From a checkpoint of a small image classifier.
Model: 3.32M parameters, norm layernorm, patch size [4, 4], layers 6, width 256.
Training: normuon at rate 0.0056, 21200 steps.
Data: trained on abstract colour fields from 500 small random pattern networks, 203450 training examples.
Rows from block 2 of a small image classifier, named by matrix and row number. Rows with one number belong to one neuron. Each number is 128 + 32 x the weight over its row's rms, rounded and kept within 0 to 255. All counts start at 0. Numbers have three digits each.
After each neuron's rows are labels from the 100 images, of 14848, where the neuron reaches its highest value: "strongest on" is what is common among them. Only what is clearly more common there than usual is listed. The data: abstract colour fields from 500 small random pattern networks.
# fc1: MLP up (model.blocks.2.mlp.fc1.weight, 1024x256), inputs 128-255
# fc2: MLP down (model.blocks.2.mlp.fc2.weight, 256x1024, transposed), outputs 128-255

fc1.303:114111077110114120125148125140109110104149152097175159111133150122099109088202128095135109170144081108127174074111132159130149121147069114139113126087122052116159159080087137188168182173161237185158142080142119087117146091103151145091147167167115143110155133109088137075136143134106124106081084125114139136139156099132116165110169123138172103172088150146103121124117110104170101113047
fc2.303:139158165084168144165154115143140104192094083105135133097140089152114172096148130176108147107149189145126093164119134087155118115125126124111148113131136155138132172167131092056170100056153173106107148123096141162177116151129130115151118073171107078107132106115162089098118121120160156110188163106068150167084099154209164161125122155142110077215162134164126157073134178172072030115105
strongest on: fine detail

fc1.502:143128134124133110060124132099136144128128106093121090173150149124215174210140108070174138096085135127137157146137106115120104077051114129167126160129133131149137083129117139136214102085105210135148171112123099125121171126160101088125098121149147187152115124096225112067156111076147118111152139107097053104099086098120109172098119181161106207067139136110140139159136109137124164116089
fc2.502:108079144109124150151072075094139125134168153149131132089109114108153133122132150126101100170121121187129119185122097097131160143138075091146121109070108126059174121127137123164109161163142076178098076074136164116150104152135146141182137113095079125106129153168092121129071123106091134118154136141145137100117162131125149143236152128071212108109148163151112080168108092152141118131170
strongest on: mostly blue

fc1.377:115154163150100079112100167149115070159117137098141092080183151137078108128116180049163069125126166119090143083205162127117152120116174123107118127088089112184124133098133151138148164126131179089124129154107137123102103112100146135111165147127120095124145154149138117078126074103090090130164189142156101147111114092125167145097161137062153128158134188162134152122134089166159100110126
fc2.377:112101128122129119159094058083157149121192113153116145115055153152116146083146069199090194117137069115149153146100126142146070110141116126143140153111139135084154142153149138119151112133105102156113111088088096178108170154166132094174120169153111118161092126105127156200137195088181152132070061107127119096130145138137104072143090074164066118108112101090099097110173148105110122119117
strongest on: mostly green; smooth; dark

fc1.592:130165100135165126160125095129126148091113143160079096086152102129086163030093125201131153161090116087120160165198126135121093209114185111117150105118102115144124107146177152140219182103098129121191130140134146092142129121132084106142122143112075158096154141115148115103121138154142068115120070111181171110164120129177111123123144115086118202158143123137110171137083153134097173055144
fc2.592:121150222142117127080126075183121050182057140147174124096140137151108102116145124083114209115086136140107127104093119146108124162139156151175143125111207089105141111115142191117154183064106062146086156140068126121132057132129160199148129103149134125191074149113104114105129140117170100160167147180141162085111061158135109150102140103138105141153148136109199076172134138119145171099143
strongest on: mostly blue

fc1.238:121083142136125115125171173133129129101093169114117114174110154139154123105058085099142154074146071112142103086172120099190138112156217097168097131140166093144125117063189136136166100124178134132136138170141109142143106171138140153115145081081098146117165091086107181136128124148099102199172135089125178108100169155186142202133112086119133103119116170115099103151091115123087179117166
fc2.238:115109102106095145126098158071140045188165088106098147133150087044122052140171149163102136098142129133131110114099133151110095139115124196097152142164137098113162121106116153077147141125071147088083155119117136137098164088095135130180145160149141165153122132145156147112155134094124155155095134132088157130144064097113178127156106165183133134143156122124135111070079152133154126155072
strongest on: mostly red

fc1.611:107178153200131133150098131121131126191153155159133127087204188151110126100060150152117105112083097207152095139092091112146115125081146110156138113172074160157132147115132130139101155095115059073140172135109138147079129147098093115114095198161134118089127058077071086132153105152180102109141119114145069114150175062115101131118074157120205172123114158216176134171131056164181173111085
fc2.611:143074079127164062144141172131104143121179101103120107165057108103142107137167146131132153123141179052121147109141157144096193151170097102151122138111140073078153115127131160121123126137132185134076109106114051090189111177127129109165176151110129158104162142203182146105153178082105108166142163153106180158081105184150117141133141136081101079110153118051099103109106167121103118172169
strongest on: mostly blue; dark

fc1.241:138174112163110145150115161153140129111159120108129107110096155110080094129178170164131098143152109119142093122255119207149132103146127107189112153120181066133130076108134156150139172157171177187045154152148129134151176137103094116128123080096188160133131109105096127090163110122097133101101121140099106141115162108092147129142109080127110076136171127176159148095117132132112104162123
fc2.241:154085145095118091141121028088086111131139155081084085108146087179106182212185134123083104148112156074089100162152102122134151144093149116105072098104166171164114158187089079097145145094132135077124147146078137099126130103140124082151097083148133128104088098109147100169143134133146070090165140121143124131120134126198124173094131134122160063118112196161151100118127126101083127119162
strongest on: mostly green

fc1.306:106133154158106133197108181154159106116120176077122152145149117139138114092070176155130087155077119123136126103209087246092161159102127127138095196137106140132145121077115153162120102116137176107101133036167114111102132149084134159131101187136147094119148143134159106012145027106168131140126127124097167090182184150123082157160155150137133140148127124142077151147144099143110118127108
fc2.306:173096082213177102080101125066084105155138125162137124149117095126106117094156121108100123117146137151129162208153165077132134102193089121129120098125173083080099108143115146083096153132141127157104086169116112102111143118124154094122138124183119162160164112108175145112101113139137136145130149123175158185087117099136198129107131096092126087157107084164198085069093190082148133133120
strongest on: fine detail; mostly red

fc1.186:155122105143098120173117125105058159163134145130126204160142132137133019044122172201151142064205121143111111109213125154082137145100124154110128109123126142172136095089129142108127153098160122155203129138168141200162148102139130105135175113148182117135128116180066129140110145133106102125107125138154061147103078132130161101128133074132140029148137133160139134078159120116084112153120
fc2.186:099136168115174127098150147178174077105134117162155113114107087150132170142178129103147131139113191091151167154073110116160124113110103153162174161103125159131109170101095124162119088087067129183101128113076110131129134141089067181124136152193068140111125121067115155125170139132119109162100082065104181066095160112187124131208106165125140166149084093091158142135133105153182069080110
strongest on: fine detail

fc1.268:162163142117133100144126152162118106102132140120118132108152093157054103161097103152107126115079147134085124091092169069136178107110185143127140159101150110090089164161106091103052103183126145146153166083183122134181126097159175154131126150215136061126172139164129139077107137120107095076109154105128157120104203114146129118126117118113094142185131130125147127144168127092076137099141
fc2.268:119102181150107142091135169101155166112143101118148114081092162159190181119150134159116129083157133092195118183143114200148121122117131112160121137105110144141188060136132134154199144075112115119130109112122079162114136150048108106108168116014085112142153125087171129181119103129145108197158145150116103145112072145094177145114128126095182079108146139169158158161112157152205104144038
strongest on: mostly blue

fc1.698:181164153163150154145135148094132154146132134131153146158138140116098114105166164165140100198103138093068115163131135131107166164154083141129174086090160176111150136153123148120196151127124094111139116116097132099137181143154113053083175170074058092102147123139073130124157130081151102151081105137126074106080150130126039160110141119164148137112073084168124179181131142093102117118132
fc2.698:084076111107088136110141155138165105164145155155123190085106106147153115121080081182148143188203177211181157150139152100114138157079116112122170100084118107135122136093081130105174115081095120158090084072079142124135097125116111154186117056119082083117141129100126158146143123136152162117129161101200162179129115067114127130127096126123133179161148137156135141086103179175094148111139
strongest on: mostly green; bright

fc1.473:121183096112175127117098116140166069172082142160138229155111125109117099133090082110120105107135128159127113170175088085127094132119161135075105144119136215147125109103122089107130180123106104123154124175106112117132100133083147125137161146147097123172044117098121123161095079134144117166113128140132120126067131121152094088120140101097151069136125126059068105114091202152126142117088
fc2.473:104111156069082078137171122108084188070181087107125085170086136120191152094146134120123135140115100091121132096134135102149202098123097136186179091119086147119094118119132172138173109170156120157139147093142131119160151154157113105137130136125148135113164133113116153118159157167114165139153117120140148172149098093133164182102137105163198132171075116171146091124126101101144106120190
strongest on: mostly blue

fc1.478:144079147116111137173086150198169097143161158117089153117143144177141129185139161159071149096095153136154138242164116075100119116113136114074105108195113218149069089115151048047148173107131092097104138135138062140142100104182149094170166159123144133105127087113137097095115111146166108186133082113106179136123158101071136062165109156098134097112116183120107130145111105146196162140082
fc2.478:126133125153192102123110124123148194128134143137151131134083126042087096078111134122164148132151050144164104113113147172200124122113091109156146154137121082087204130132094167185155113102134162144136104133133155105134180177120123128133072146134118108172097133173084138175128132106128117113123164139139102119128104137099120124076135092177181153117112118091119077157172191141085140061161
strongest on: mostly green

fc1.203:147197151099131176133137136142140133127142089091070108162114117112137144168170164145122117092157123128138124121138154121111115115098145132141114111172105109111128141151119123131144167090078112132075174127154088157103097142139122132154148051117132157121076128148141109148108130117051110156148080147103074134070194162144106156120128140135174106148100126175131143112194135116108190099128
fc2.203:120103107133114056141123180142132180150140166160150139090131115180124156065127117083143133155108149146095116107096086155138197107184181071159097187136135076160111063123104118157142141118104096172108112115118145135177165139114104087087129136115124040177172121119133113149111128189158152118065125124139171110181134106075136092082151106148096142110162138000109124089154166119137103111082
strongest on: mostly green; smooth

fc1.721:199123164135082114168113040112103116134146126155093177165116109114137137060115170188145136091174140126137148119128089161144100152123145121130085183139086079144102106124133114074068130117137118145107153144130111130123138080140092148089124154090151074160089122100157162079133161116115157150134169112128130077153148143127091116097166144088113142140143109131162133144221123128157069132112
fc2.721:125090087119121101125135137106172096117178135103105074102068101121098141135157173133110116165092117175122097149158137114126116125157170090143124090088140153138074152173142125160150136114130141134134123109083135112123188136112131090127160063157125162163210120167112118147110163133158081097157164104172125203105140099104126155087090117093156108164139187092154093112105156105087180135173
strongest on: mostly green; dark

fc1.219:087100144161129211152139139135107090136142105135137120059143144185153232164116143149127123079120128159119120147109123201090112120074160159116094111094143115094095131101118113166098142116093151132079133212184159105133150142130087166132151110120175066144125095141216108092125125097128143181153136140107139126097111123113165110093124041119155141186135098126101184164155154106153119126194
fc2.219:083125107107107114129101122157170179171097161128110101133136137091126093092102154114119135159186158133135145122124079050204146119108073071103129122159156132170161091161108157107143166101116073137153131025114135157099115123150141098162107159135086144123129113103142164151117134137134187130058067094196110137134206144173092162137154170156120129069144203095103117155084096168103133144101
strongest on: mostly red

fc1.762:126169120129140125135153109085089108138155128105131133120092172111081129079191157186106146084091058118135061162124154110150154102114100103092105130122109160176117106156120133091175162116113110091105110181130157123133164143108089181161112223021161115121126092144133156065122143096110100115070160152099177120120143107165092147147159099142149136118190102074132132088151150123147098132088
fc2.762:102146123118181161088162154085139189138098090177114111042126069079113115170055098118136143099138133123061156128132101107120104119157118147122137123138160148156176147137147103120114159122116131156097117143148109154079084106112165058126114177202105131136133085151171121164081099093130142153132134133123109146155124188146130121118112127114103109141110150188124108119093133120127080140189
strongest on: fine detail

fc1.218:158119078101116136084131132129172137127142140139152120134124185141094184144137118116127119238134133132125165103096133036097142132127101141167123114121090041133150137143157129146127103130125138115076176172127169132141110155171148112126076149149110130097082143130172111110145162114083129107195162094141077143130101115154161152075179048104105074138034182134120127094167119125125189142087
fc2.218:118118145157145106104115146141095121106093164135103131095083126087102029145139109098151106081112100154125114163169075179104127168089107144085129151093116138105122131151068148074156138122111127130161055179096088158111129144146130103139159122228131146135170122059094126175101096122180072136073120136142162120163102144116087099097104177183192156105176164128167127152145139141119110102182
strongest on: mostly red

fc1.491:133169121201096112149156122102099136132153119111120159132118138150086115088135162058205113090170140155114171132170101110110099161121162131139117143107122122172133073189162155133101098085191115132055145120159152148083100140137137141118165119038173110127124135100176125116104148122182154154120088109123125075149109127147133128113107091153140099082123147205184156099116100170130109108152
fc2.491:138106150084171143097107134190168016151099156142176056109102117127126120118138138128131162150119118102124104166091108117110208092145131174152154089144133095118097165072087122102077135148088117084120151092135191113176160109090095118109181069170099121128107119150124173126128114124121112129150103149178154177149110089121174132110185221108123145126117161060121140066154192112113114084112
strongest on: fine detail

fc1.444:157138123128162150117174121114112123066139150105163111104120050122103114120133101150115106117092152145154132113090098143081139135127098116190166122138159154170089116127160178100124184184059119116172114127139103189205118161160114088165209120124140168100151089076102126174086088119134165106126137173136182116147118168097113119149144144110093111126176112168141111129145179100132120086075
fc2.444:097110161141128109114136142184146138144090093145127140156108142130159108139117143139157125105162112159105103135130101092166079072088093121114120198114059168136181135133076109125144114051128149194108137070098125090118174053102111136103143125109120079149114135161133152077161211114103069128131122066115140111090144057138160099158107145125129122117086089132105193132126071142141176198176
strongest on: fine detail

fc1.294:144143140131102128110167084171072106123130152115168168092125123132082143100133095101055135101126122113064124149159101083074112110125153173165114127133186199143116189103128101101166083150104153034149117104135135116093094152133118116139150113145101127154165142121133153060107147090120119085142160145182110173074150118148124165152134119080165121145147117094152110121128119156195122086066
fc2.294:162134125112171134184096166116161230131121076102094098068142117113125111138100133122128066155131148205124170158104139149186130192141129127117117136131066085116124139166171081178098133087110119199156181141162106131168121092067182122177138118144196124168140094148117127133127137130145126170127111107099148099142096151096129092089175127126041107106089123128124165109150113097081164160131
strongest on: mostly green